A small CTC audio transcriber, trained from scratch: batches of 256.
Rows from block 5 of a small CTC audio transcriber, named by matrix and row number. Rows with one number belong to one channel. Each number is 500 + 40 x the weight over its row's rms, rounded and kept within 0 to 999. All counts start at 0. Numbers have three digits each. After the name is the row's rms in percent of the matrix's.
After each channel's rows are labels from the 100 clips, of 14848, where the channel reaches its highest value: "top examples" is what is common among them; "loudest band" is the band of the loudest frequency at the time of the peak. Only what is clearly more common there than usual is listed. The data: telephone keypad tones over noise or synthetic speech. In brackets: how many of the 100.
# convs0: first width-7 conv (model.blocks.5.convs.0.weight, 208x208x7, each kernel summed), inputs 104-155
# convs1: second width-7 conv (model.blocks.5.convs.1.weight, 208x208x7, transposed, each kernel summed), outputs 104-155

convs0.168 090:465557422484508439553526523484494468451532480516567535471479427459502512480444492501488477552476523501507555506469528494561519448469500512531479521449506542
convs1.168 136:439524506534517569477543538534502466458506512551512456502518477515542495469552421521509540457471540505488501509512516466518497497440502528533553457536529501
top examples: key "2" (100); first key: 2 (90); last key: 2 (87); number of keys: 1 (78)
loudest band: 1000 to 2000 Hz (55)

convs0.75 092:450536597522622487509491472494525508507522478511522497469486497494493547509436464564528521517426508429482395494504551483470542507414488480582530468445425524
convs1.75 094:500530501467449476495469528476489479481528472597469550449474499547544473521473500403468521494533462507476470460550458443542555562520460490522437537503524431
top examples: number of keys: 1 (84); key "4" (75); last key: 4 (68); first key: 4 (67)
loudest band: 1000 to 2000 Hz (53)

convs0.145 125:534507479484482464483490493492443476481535479472573493511379479458465485481495539403509464558637499475446519514515467522531477483543550462527477511485519463
convs1.145 108:485517473514544475490439536504459506509530513559483490459555538520512498419499495575528494472468505501470538544500454523508518507491500593525554537443477515
top examples: key "0" (100); last key: 0 (74); first key: 0 (72); number of keys: 1 (51)
loudest band: 1000 to 2000 Hz (59)

convs0.26 095:559568523451478516529536443500459504515468467560524482503526478539525494510468562498507495489542520493520486507521452470425491420460504512486490499458516419
convs1.26 130:488553507518470495484559550491504495482434498529496577450441470484449548477553469514517534473496524524445487480462471518514420495549517558498488405475520441
top examples: key "0" (100); first key: 0 (87); last key: 0 (82); number of keys: 1 (68)
loudest band: 1000 to 2000 Hz (54)

convs0.192 110:577503491477503446477475489461564526483505530519381435487567505486489486439351503565503493452563522508557663433422593479433496626577535523538526464536506488
convs1.192 113:496582512498492446540512553521521425496468567533524540485450530453477472499519529486476480494524476499535449483490451513525558504473477554587558509529521530
top examples: key "3" (95); first key: 3 (69); last key: 3 (68); number of keys: 1 (57)
loudest band: 1000 to 2000 Hz (65)

convs0.84 110:535483521555431513486526526495412470518536495470502530465488482493547499532479580451522474476451475451543366516507668504476505468559533530515528497579495484
convs1.84 110:488459467445495504523499473518426434468472512442485545414587516529518578463479493514465472495517472417467443456562547439506544548518535439544543532595494524
top examples: key "8" (82); number of keys: 1 (69); first key: 8 (67); last key: 8 (61)
loudest band: 500 to 1000 Hz (49); 1000 to 2000 Hz (49)

convs0.158 096:502440513507430548472476517506555525528509459465452549489575508456478532471529385510515564517572487562520512521466490502478500524484479509457509508536429475
convs1.158 096:492503550509496514516477510566509503437526543447472497513533446473478490546506518504517465499513551449488521479612507542591474461511512467504538388492482547
top examples: number of keys: 1 (87); key "3" (67); last key: 3 (64); first key: 3 (58)
loudest band: 1000 to 2000 Hz (69)

convs0.96 106:479496538545542474518524549444495486520491512411524572491501541508480531524470569494489489517532533529471507493512429528489549530610518499480529476444487521
convs1.96 089:520438540533471600498453480505556556453457528467475450600479497536487465549464510508516507500519478505563533530440473474480520474464527453567477453525518521
top examples: number of keys: 1 (99); last key: 6 (36); first key: 6 (35)
loudest band: 1000 to 2000 Hz (54)

convs0.34 107:545499519472528539451461484476493472436526496561427486460579447568459484447536525485501564504514448545436501478476381440482482525524560570431495480404485577
convs1.34 070:500582476506450528543486501493523523508514523562520488508453509438567538531560487485553482461518484539589502532445520530528549518554451495517524473455498455
top examples: key "4" (90); number of keys: 1 (86); first key: 4 (85); last key: 4 (81)
loudest band: 1000 to 2000 Hz (54)

convs0.1 107:460515569507447538495514475523514473555509473479545587566487505497577479514542506532492498471443429539494619537513513546505461453471480512491537592426478459
convs1.1 142:517409476447501547461486510493498445502510465431511509470536537426492450451506512474497498504465448446575465451498519519567444482557556532482447509439498459
top examples: key "3" (100); last key: 3 (93); first key: 3 (91); number of keys: 1 (86)
loudest band: 1000 to 2000 Hz (67)

convs0.175 096:553481514476479531520541511517473498494543472518478495463455521448442556548445541489516455460518468515440496572548495557572555457498510542481515489490510510
convs1.175 096:434487498497506470527593540593443460517544524511479475472424451520521449536469512526471494512543493482499443519507523479484474456471516508588570611476534523
top examples: reverberation (66); pink noise (59); number of keys: 1 (53); white noise (38)
loudest band: 4000 to 8000 Hz (32)

convs0.161 096:614443453489502453421487492513463514446512486502525446452539472498468486511436496569537522536515498496499498514537482500458533437425598526522489484479481495
convs1.161 077:496558474528489476472478517504528482481512524496502562506482517590478493486469490558496510523540523549595577547475461531494501564473471520498433548477525502
top examples: number of keys: 1 (85); first key: 3 (30); last key: 3 (30); first key: A (28)
loudest band: 1000 to 2000 Hz (61)

convs0.194 092:500468517461551537501534553525525543457482427515527482450374511518400489545438518494500558489516489527544524490529569519530563467511453506495502510504524513
convs1.194 076:540449485499514497452497524525515519567549483487509486538464551530501519515489575538452503560467462519486563538565525515505476459488608503487499489528547509
top examples: key "8" (82); last key: 8 (62); first key: 8 (58); number of keys: 1 (52)
loudest band: 1000 to 2000 Hz (51); 500 to 1000 Hz (47)

convs0.67 095:554493492554471483444450570509525502552558582509497544458438512530436497502510548450494484502521502526521485529512519510522572562599483565504526464538449593
convs1.67 087:536558476566526473543568469538501569377519526476516505586487517492533436556433546564511574539437498448502557497462504444529430513483444484421482492514549522
top examples: number of keys: 1 (100)
loudest band: 1000 to 2000 Hz (57)

convs0.195 102:476496505485446494510545512543536536461488447438524461550446484470486482497373469501516506470629480517580497506529619516535489536502506501505514495436488485
convs1.195 090:530512434509555471475526532507490456511514561473506535450419516553457471467500520562463536561499483538521491501552398505513501454485566508487523430516551517
top examples: key "4" (100); first key: 4 (89); last key: 4 (87); number of keys: 1 (75)
loudest band: 1000 to 2000 Hz (56)

convs0.155 106:467476520454562467544483502484490509464484491552510543441437550517482516464562477522500533527541473467549505578562414494467510493491525455577512525541538447
convs1.155 093:506477482493495533551529492493458534529552473523540468507401464486530463495473537584512528530549466451469517497501523542482521500519495510508526498562455543
top examples: key "8" (97); first key: 8 (80); last key: 8 (73); number of keys: 1 (55)
loudest band: 1000 to 2000 Hz (50); 500 to 1000 Hz (48)

convs0.36 115:483467582506580470518464587541512536525485500539553472415408559517503492502447530462511529484617498467593551502490558506505512471572510526540534518449457529
convs1.36 103:544519516476485539491576564519529514465563479454461489497471507521476462518464493615550527538494443515460515528515489502503455452496558565485614493573533478
top examples: key "8" (100); first key: 8 (89); last key: 8 (83); number of keys: 1 (72)
loudest band: 1000 to 2000 Hz (50); 500 to 1000 Hz (48)

convs0.70 078:413478491489539476498470486544562510488464467548445434447463511526568453502496478421503477489437502397504517482464523435440544406458530529411513508461541542
convs1.70 103:538579481511470482482474500500475463530429434495530474535482540511536509518459481522549454521500420485489495453489436458496441466501485509448471514528462473
top examples: key "A" (96); first key: A (93); number of keys: 1 (90); last key: A (89)
loudest band: 1000 to 2000 Hz (57)

convs0.172 113:419543497504539527381490468528537520409498456469538515468518492484500504499518532546522531513456434452508465427511530520405469463468493505436491515523490503
convs1.172 112:450521510494484488451494517453537491457508512461526524451486478482465503455464463481547496477540457463470468481528475469492455454447444555453479446466536453
top examples: key "C" (71); mains hum (40); first key: C (26)
loudest band: 1000 to 2000 Hz (51)

convs0.191 097:446437562507491548423459500536563531507438551470449528492519456515435470485512604546520535496465527494517570500553516460515494482481457433463524490411503469
convs1.191 094:557466459506487520538430525544541453565457471396552528497483520552418501519515445518530559485550470457515522491446551575511482571494506505466495450531548502
top examples: key "1" (87); first key: 1 (72); last key: 1 (70); number of keys: 1 (64)
loudest band: 1000 to 2000 Hz (56)

convs0.18 104:556474490467501519522498488513445494514503484473498503534496536467564517503517472546524445486519467554443612482579417506473515447501539499529503477443506522
convs1.18 078:465432511494538505493478473489493472456528627491501476448492457450487452497543545528509444529491507479496421551391512509447541449534401516470483409497516444
top examples: key "0" (96); first key: 0 (70); last key: 0 (64); number of keys: 1 (44)
loudest band: 1000 to 2000 Hz (49); 500 to 1000 Hz (45)

convs0.196 114:544470449505507495445427493514365478453501468410508459479616472531460490487444495488510506463502508515505595476455484530493504482474463499490503496567506464
convs1.196 093:458550576502511518493480524508547524562496503588478528526455449483552487495521568476585486476499469445522481637518482502529490547447535515482483525569533530
top examples: key "A" (81); number of keys: 1 (71); last key: A (70); first key: A (65)
loudest band: 1000 to 2000 Hz (53)

convs0.140 084:505489477496509490539511536488452486504491485462469486487515530589426526470490436569514482459591514449531427477551462515481509452458471476524467514532533447
convs1.140 095:493463450476492433525476523543543463574483450509512509476469507496521518525511532510510534526557486560504480483477441471542441432497600510522487474481452534
top examples: key "0" (96); first key: 0 (87); last key: 0 (85); number of keys: 1 (77)
loudest band: 1000 to 2000 Hz (56)

convs0.164 103:510445453484583439525552506483452440529467492495417509538476518460436491509434495484497455457445471486450444489401481499475492415523482484510504461461488489
convs1.164 108:470531497519517535522550479606504478521498546485475478486441496487495521558516498560483485456583529524536488517508458512464521517527490541538494555522525604
top examples: reverberation (81); number of keys: 1 (46); pink noise (44); white noise (40)
loudest band: 4000 to 8000 Hz (32)

convs0.24 111:432533486523463520506488493489480462434513486519533427434533587530479533484492526461495501516571552532424595571461476461516492421516525437463478431544482513
convs1.24 101:542412470539504419464485557564535535481457445460509457460515483459504466519509509522485510492479436518526468511457529478507518441528550497482483476568552468
top examples: key "A" (87); first key: A (61); last key: A (58); number of keys: 1 (53)
loudest band: 1000 to 2000 Hz (60)

convs0.21 112:528488595495418545507409502521470513553519473454507520401494567517537491474490430500497458495453455480527543460604516462480484469520406482426513433554487472
convs1.21 094:485523486458504429503513491502542571493512510545492495538546476413467524539484501579479448478526455532438414533476492518563462467546536509458508603534506455
top examples: reverberation (81); number of keys: 1 (78); first key: B (32); last key: B (27)
loudest band: 500 to 1000 Hz (49)

convs0.185 104:491528494493523506573478522527486471503440498403445524495491491539513470501452463470508544517525483513591417544645611494472443468471460526430540505426537527
convs1.185 086:540448461519475491532527474452433462453498472486520521537405547532462479488507578555443449515530519461535456524481504518473551458604579491529552410510454524
top examples: key "8" (99); first key: 8 (75); last key: 8 (74); number of keys: 1 (52)
loudest band: 1000 to 2000 Hz (54); 500 to 1000 Hz (46)

convs0.118 104:499515484494476513534411457518512504531476511426520484569550519368478507481503500511521563541496549494482496502454490509470531570536449495552507455574535473
convs1.118 099:487515509501548461489512428432446476488547473538511447557441513545510503553460534499449523489459467526567534555493484521496503588499534492446436568520441489
top examples: key "#" (90); last key: # (85); number of keys: 1 (85); first key: # (81)
loudest band: 500 to 1000 Hz (53); 1000 to 2000 Hz (46)

convs0.189 102:533501509497528548406524500505551476366506546519461424438533510494507498486382531568518489543489567500547615486459463529491456519586511548468535536522544523
convs1.189 094:569483427511519466512464481513442450505503451500530504492496461559450456493444515434457558409559506462578497487451536544485518561457465505548472469507529502
top examples: key "1" (97); first key: 1 (63); last key: 1 (62); number of keys: 1 (37)
loudest band: 1000 to 2000 Hz (52)

convs0.124 120:420506474516489454492432522503453497413497494509497507475493491450485531444496552534519488516488479557446563441457473495546498493479442533485526524455491513
convs1.124 120:545413486454513485452527432486517515486502498458552478507502523517520487511531532518480473550504527474466576546466465502527444511548499511493491474504528456
top examples: number of keys: 1 (99); last key: 1 (49); first key: 1 (49); last key: 7 (31)
loudest band: 1000 to 2000 Hz (50); 500 to 1000 Hz (46)

convs0.207 140:503498490504535454467500482515543534480511549473591481491546523491507478519503504490501517533513508494519452540570534502524503420485535449471510522414504537
convs1.207 122:519431525446461499453490543507545523500485508427443518529558529468494534459532452483451492513503481557507495489499456474512419409569505469479473450464522469
top examples: key "6" (79); number of keys: 1 (73); last key: 6 (68); first key: 6 (64)
loudest band: 1000 to 2000 Hz (59)

convs0.5 087:578500486560512463488455488492525522522550480512572500512412444511422527490485525464492509494406443517445503537550453480454482453502506544464528440480524530
convs1.5 084:493460525496523529467559492562472511535538534539504452518511549481466527535510470523545499484466496445532484407462528536491527537508456514526581503471544460
top examples: number of keys: 1 (96)
loudest band: 1000 to 2000 Hz (62)

convs0.10 088:452530509478458540525459514521440525522505475554514468470553493537489542508558525471490539503436459513483519447503427507456470593346473591504500448515538491
convs1.10 092:480553484491526471468544465532512561490500486515495470479497548471554469513470496457492584464451515487527529510455513466490487516454458545465472540487466484
top examples: key "4" (80); number of keys: 1 (79); first key: 4 (72); last key: 4 (66)
loudest band: 1000 to 2000 Hz (53); 500 to 1000 Hz (44)

convs0.29 110:413536483518492516518523483479584516391547512471500536505547514538567451512562434471476425460482513490462497527475553500453495460487577517453522483466499544
convs1.29 109:513522535475462485482466535530540475483566519470535519423575505479465493563519506516563472507563546492461459431504421491566497525552561507495463458444435428
top examples: key "7" (88); first key: 7 (76); last key: 7 (76); number of keys: 1 (76)
loudest band: 1000 to 2000 Hz (47); 500 to 1000 Hz (45)